Rows from block 3 of a small CTC audio transcriber, named by matrix and row number. Rows with one number belong to one neuron. Each number is 128 + 32 x the weight over its row's rms, rounded and kept within 0 to 255. All counts start at 0. Numbers have three digits each.
After each neuron's rows are labels from the 100 clips, of 14848, where the neuron reaches its largest size: "peak on" is the class under the peak; "responds to" is what is common among them. Only what is clearly more common there than usual is listed. The data: phrases spoken by 400 fixed synthetic voices. In brackets: how many of the 100.
# u: gMLP up (value half) (model.blocks.3.mixer.u.weight, 320x160), inputs 0-159
# v: gMLP up (gate half) (model.blocks.3.mixer.v.weight, 320x160), inputs 0-159
# out: gMLP down (model.blocks.3.mixer.out.weight, 160x320, transposed), outputs 0-159

u.197:096120103078143105132149110141192082135138182177070092122182143140151054112213097132102133138072151160079126133145184093089133212141138115118097112097135072125158164142136138145105090140150102164070149147119193127153103104115081132143145137112132128175117147112131131134170136112110182144143140128127140085170142133070157094115104156144085137159099155150140149064150154160105117107202161119208098125132141161121144083177155128088106156114070143174100106114203118086104158149089103
v.197:109156179140113099116080136168137136120099107090114145090107113129067143093056122102085115159156115107135117125183135148149157114172129125074106152115100189101137138187161123118165084146191138054134117126097147171091122128137159100145155160187122187165186180153140137107164173140166124132135161163174124154160204046118109154152145140122156143143091116080123161090090139105126096136192095155150131095102153139113153137160125107077143135169159168096065076153122178107131167051115158
out.197:078122110168151129107217092135115093160104107104075125072129156075130105047103171108127166064069124066116129107142128126084127186167140119157151148119122125153135084121117116128103093098066159138106105129167130146124095088091109158179164106157140104166074156098104147086173140204102136082110128114151191080110074136108159151163119150157145133185123123150131130103145073063173122101090123148142120133177159096074154139143125133160045120097109065145121139143107157124110120170118139
peak on: /b/ (99)
responds to: /b/ (99)

u.123:106109165193132115120094147123161093138188153189127134165134118092094177134083176171142124153098072166112119122112085121123118113167145151121176085140089158093132101111158102108130111103131150111203162081186132080116094137142197072123203104128095117101127139143104103105133152161108126102118121079159108186158148128170154202145131103081158125112108149105113114115057142164098144195106138153112131076180154077093143160118176117142118121185091129159211153063137165149129157104129124
v.123:128198198123138155125148091157146143134051138100126132128072107124148156158091090134145148170096152135120174116118122098133100117134178104109097128117071138134147201133090145110179135125095070085136142126128059135083130127121170120057148098140117119133094093140225218155119167145156094098167183150176097121178164118106151137121125075115160145143110104126108125111162070154078120160110107084163094100099140159156139131090115116116152110123189127189154178171125061143110127144155086
out.123:119136118138170161125139092121102139090082115089044132149110104126142136103114087095158158092070175090123137152072169144203150129109123128062125141123122103148140149115132165131107180148107135144148069131113095084154154126144119125095117167124098087145140142187133133082118110120093177121109144128156193145038096070109087142174084151151141167123075107104191107118109177166116184070141117140148111159131136117044137128153115132121108177109176130120127090087153152136054129172049092
peak on: /b/ (50); /p/ (48)
responds to: /b/ (67); /p/ (62)

u.24:138149146170113139077171126107164106158144158173127152112156135176175151074226088105124191127149153147136129120091149105086225147111197174148144049070158133173086157121142127105124128097119149125118141083142124144114118133115068143161141104146125084127129195115107104134162152144117147107158124127132137133089062127142193170104125133138117131147136173196129164075115069067180108097154135089156113157094144143106132150126098112138144127123115100096113171049167177113191117115114150
v.24:126144079099133101168219124139173173067123123162126102138165126182127118161117108119109107160117134128110070146192168143138144127168162169098113131105090125089127085125140128123113093142162145146150144157164144107096197149100110108116111133105115152108072119155133190124150045125147190184193082120168124169123210091107069096085140131151117119146115151129141136097172211145094198111167103102108107122114128127151092158165175136071163143161096167063113083124121130110131173122128150
out.24:152160121183150127135119123151154147118105110135090169122134090120143131090058182054180180178052144089110188162105187143168114099117135139148114144105107120141112132120166131141030099103123158115156176129097140088096154138134130104151107144071136106196091126109124153057167182158072095115160135112130180124172072127108134178143108116086130103139163136100159146150119141134106157126116051130149131114148163122090140162148132108090127104077134160184133125120125115169021154145156113
peak on: /b/ (60); /p/ (27)
responds to: /b/ (76); reverberation (60)

u.159:097078131157162100103124119160086062107100137161083117058183142135071150085168100124167107075133174141151078153162107086172147201112127142092164165112132083129095169103110138102167117137169149135102154139108126143154146153140147109127107117147106137132168094097138193142128107115075152182198131115119110110106128162134160129107152180145122142118139177173147127157087109163179050125147175127115129131131077137091129108115128118109135053151057133103079148147199132209127063160104123
v.159:134122107129108100145057198101090119142144184114137150092086093099125116066105173099103156137119091119101138148115111217173127120138164161121083116180154112183062145131128113118122107089060160075152130107106100073117062132118147172169118185143130159091115141076099111147101067087138084113100153117118116167105113109066129111144116141197165108107032137140154079099124084080102142177136082148127128104125110098112125124158121109131123098121158122073156147162172093164133141088172115
out.159:088154094122094111144142182114132108104067132128150104151154141157151185122088125181043131077112120112099183093147172067088120154172149131185116151137139097162116194128094125073144121141139161124113159148165057176138106149114080154157099146130107096158174084135099118164150085106082103103121141117174143174132109107111128115154127069186165149120121154082179150067130070121105118091129172077188055125160105140133141134138159121074108120146155099086181149125157112132106136070108173
peak on: /b/ (80)
responds to: /b/ (86); child-like voice (57)

u.142:164121079111113193104083094154125157110135087116106120145070098053110079134092129094146120133083164180135101127098125133148095128096099163112148196065180168087149111086196183130133165132107150121163176105122137136109120139150099113074058154089133094105088138122124156134100114153151133139143172142141212126138079048142145156123127095107083119126180121159109094107146142102171108101093180137152141115150117092085092135106180081165153097129178138088140117184079113052128160125138113
v.142:158093162145116153053161103087081168079180106151117160171136101126147165120106147112152187188106134152108144157133180149165171110154121147130176139127141072147173138090124129143148188100086084151131139132099122130129120085124144162166089104151126202173148137062180144160130110159140136132131218082103081116050107169119124078132126143117131060141132116133142122120127159125111116079129062144189110063158144166096161125068150114159141169162103086160099099080145134108133091091140131
out.142:119107072108119112116115182137134089118148121123130115067134208105156107100100130085105106161164221128106124185161118103177142078141123151160116047165085123166140137192102115147092151168078160110123138092105159104136124131133095173111136185096110123142105115100159205099087119167163138150113114138084039178090108151077102145108140092098099164092048160080131167103138148132114112130108128131163145111155124130153178118142132113144056144107075141158089120153167098172109130152094145
peak on: /aɪ/ (55); /ɔ/ (28)
responds to: /aɪ/ (64); child-like voice (54)

u.315:171072082133091171132177155142119115161129117095156035099146108138087122098125171144102147121161150154100120102166126104169167099134101098127114129112122197161089195092177149098149143119048109099097142110168149114165129156179153151099120128118119087111140105122051148121171082102097171154088107112110101104133150152147182077111077119143149134122134158083128148132151124097180089065103086101171089096169125102150142139086066132170134144063146173102063117076125167106131129135136075
v.315:123171174171146146087166111115144121119108073083099111109181149130089133118111171141050146101132146127114057148087120127144129163161134208107154154151132165079131156087165123110114176160182055134151102120097063158137183144151123149116103131152146132205092156119142082087128121149191146084131118122132114176119179127125139176130083149056123170113148073144126187105129146102110061042143107116161126140158142147121186111141094151187119147111124137161148112149101088067107150115111133
out.315:161128101101102131131133167159136083087127134102103104183098118131086098107095153119119091092112045128156131098139120094144104143146133054134107122101132101145161128185147085130124071111184168092098120120039114085110108113100173140156176179092108098096111148127140116187139125142135041137184103127124125125108149127121100140174151129128074105077141059151112070159131095137110166089149164158078136154176112107144073134169122157112065072176092144154184190156086141158114136133089112
peak on: /aɪ/ (39); /ɝ/ (37)
responds to: /aɪ/ (63)

u.15:142171083176117084118065092135103135055181139148161111157102183111131109144121157103161088162150085180117128145141114131107151109166114139099140156095149136157179118119133120083146178127143129126122077178130100159170142145122140136051114115143138145119182057119149124123146129074133141164086130110172137147137054167096124112138145113150147179163166044139131103157064100092163086172076125164100121142191113146114111104179056096126168098096112193120133123097114133063179084113113150
v.15:174162179193068115086147159128143099183105147125134109074206108145126124080153156091097124145107101156085154166168192141118123194093127129156114136126200083135145103171106162155135136120140125083162183137097119075149065136154079081139169096118054149135113133136113156050163124143111146153184136140120136111127110083120087122180090098114149085159089108199173174108170109129110094116157110105096134139127184142129072102108125088126141064119077116109171127124120098156124142116116126
out.15:025093118131098148139128175124092117147089113142053173119166166132131100129166081141097108079161122138156159131107125173096120207090109133139106169135166116151054112110121146176156141165084157132066177123127115148160112082116079133175143119087118125126087142101111130110121072119064166109175152156091094146170161090079125181116156149153111121091138130096145137147178119093107139106154183133147141100125140161169139104068147176080095123145171139103086121120194107161061173153119146
peak on: /b/ (37)
responds to: reverberation (63)

u.147:117130105140091113080109126138162141155167122117145156118186107148048162118069149198084115128073094182143102135126111113175064075129087111055049110142130089168093124159138141145101146090199104153148145096157128135176161163176118148109084108104144101131088133106127168069130150143092152066097129144143121139184120112145075160146078151111163140143171147147163168175145123116109112115134168121108090077192115103094140074153055106097146105146156080081160110162124127125110159148140138
v.147:153108155119140156102115103189175114121172151143167085128172084145151188118089112115128141124130155124122132145094128167183110108092203122103129129137107111060090130155173114121118134088157092215188152140136133148136151102162059111155141082113126072147183123157114138099107109148097133147137205152136145153104086119108156107141049153147100127058050132113103114160136100104159147126168137165133132086085125180114192156119071168131122103167089102140132106168135043122065113129143119
out.147:159171136152125108181099133138124153182104174167121108063161133133096087159149159103090156122180111110127147118147117138135111060088081105168110119094103109176112091116124095211130104143142131164103138133168137184181076179097173094162117120118177174147124072129156129162161183133155134163120075178105105124139158132157159131133098075077139154141227110099083149125130129137185122088084138105106136072146099095132087139091074084130098089122129106150117077114178109182115175125130164
peak on: /b/ (89)
responds to: /b/ (89); clipping (25)

u.73:145107103122050124116118110127148098091146131149122145170126161145138168153168149011127159077186129152111131172122128064101133153123121120135135134147129145173125117158168059092145128088154130069097093102178173103121128117127109126181150104125101176129083124051119107142167094113110111104145151163123115167112119131133063146125054138101151170073121148102157206133111144159077138174141181135132144142128133160144113149133181193075112162133108112121111160163162136074183163084140058
v.73:142084128128170138121093109166108133144144124135153125184048116149117110136135114090166126110133127109161204133196082187170076191162145079094134115088142115081145158127103130115127165120131143176151123152207095182157121087102154125052105147081131040103092087130097120101094122119120122160119154131116098155087136102084145154152193104080175155127096138129079151171140175178105109143100168138158138085162139088152123154175101106132112117149128148047131192152131150105155124133118079
out.73:096103148155152119139137106081091131111126076119108105129100073112097086145128123157129209092135157122143161141119127185129142177100076161140113147135166087110103140139088134084155141142099143105160125179144125144116125147100166107120158107111099091069233163176143105072148114107087107167104145125140173115151100070147150131124145202127104107169071132212105049124127093077125099087095119157164109140137086089092155154116105093108121083115123097143122142078096139177114080181108206
peak on: /b/ (47)
responds to: /b/ (71)

u.144:125056134148167153106128132120109127093101098142114141146106174107153146130143123107101136120156136092099110189163161177109110193116100035095126155128108150136116108095079182151127160101139142117178105113142172126162147130131207125201109063116127126173161113069111107110121184121155139143133145104120081191159120108164121162198173059121134174129098118143136133102133130094155179126119155121143115104059098101090075179047124131131170117171086145109129162142108063159156177104128174
v.144:089127075121128104103121157083145095069134151120172107172090108116119097157153183152161180151142154093121136146156149097107072117109103085135099137153105135084147077150152144085116141131172115116143103106145140166050172142110153177101116142112117133102108198123160113085167162102154081120134148182058107152121113180175167120089130133113115128090128117140194087161086185159149117102100158099105122096125132134181094125132176143143236118148133142099066140114110044192168139118132168
out.144:121145168131146069139098153075123128128128139073145134180097132136118103154120161103132165148111181146122114125068108113155120046078139132147150108170111162130160148115095106140192114127081122186133094085171117192128086162104114100095151087194095138201177117054138095096127103204136129071120134137139067111128171176165125098122104153061119078153138168169090159124137124147062099169135141156156133154139148124113101088170123149153143159133179137054145127113107106108133162096172169
peak on: /ɑ/ (62); /aʊ/ (37)
responds to: /ɑ/ (69); child-like voice (45); /aʊ/ (43)

u.284:145058137138071153180140141159099114141150136128173131158112182111122110114132087136123163101121126134149163168150124098117141102147114110108103178143093145123117174136100105114096142187111098180095117149112156143182066134112169158173106121136171123105141095104139136117174077099181173071165108111152045145137113119213074139188124136153172099115102103126088126096089077140157155175120117137144075118126123131067234143128152090168159138179134126120151178069101141180167148142077145
v.284:124128158130066103118102097150165149147108144086182154112108113131123174129126194144144112157174130147144141142092110170173132136146163172162150172123148112124120121120086091088087199144135129216119099143091160123241123123133197159161139078115153110142089198122160134096132129086198120087089123143108068126127105166165190025142135140130082127123167071120069110155141121109169097164086121115164131152170127132128152127166142122163124174174173126120107136147136120108149138136168119
out.284:141109123094126101179171120124128110178136123059131126118175149123100084110205168125143116190200173168140130114145133131083100097170117112173111190071177118122208122147130149165122116166132136132110153160148141128122101129102146131092131120126116179170094193156167106085056165134131172155101143125153079125192146112189150150146156133079173111161154118124105142130089093136116133157186133152128167143130131100148068091155121166166157123155066098132143135092161117078050096173109178
peak on: /aɪ/ (65); /aʊ/ (31)
responds to: /aɪ/ (70); /aʊ/ (37)

u.247:156133081135191133091106171089070084070147227204105147179146058153108136146191173108125126157160143171154128132182115083136171075113136133144141113097109170101123153113100160105127175150115143134141111134152109074147149106152164144047192149163101105111058091124102134121158147132139112148160141148146160129079140120181134102102158174170126189106125102089113114139136106167165131137137107135166105115129104152127117109125169140173142051156124112074118155113075169126119100125172180
v.247:115094081122094064088140183087066188073097111094117110165151148119100190142139100148133095142132155168116137120123117112072108104089120074168112133174110147163159107097132154150110087148182129089080101109117143169087123138153146103082119109146074134135131130144169067124151159122099131111145121089180110153126035102165119102134150122119166143115098205095134147145062134061136159130097151088183111161200164107150129153148102149097113057135064133122124113149122133075184153118136168
out.247:118080118149082127109078144176158114096173071116098104143136125067089050116086117072081120123139115123077088131073118135135167182144104109091110138155142098186123140148130158136089085141155137074111200128117153115144104098085154102136097072155128121182153181149127112108100112139151115109120125162134073123136100164113154171115101055098146091072135157084125060101117073099161097128178137113114161154094148125075087181143130154102115139123080148151129182108160102159098193155160072
peak on: /ɑ/ (26)
responds to: reverberation (76); /ɑ/ (69)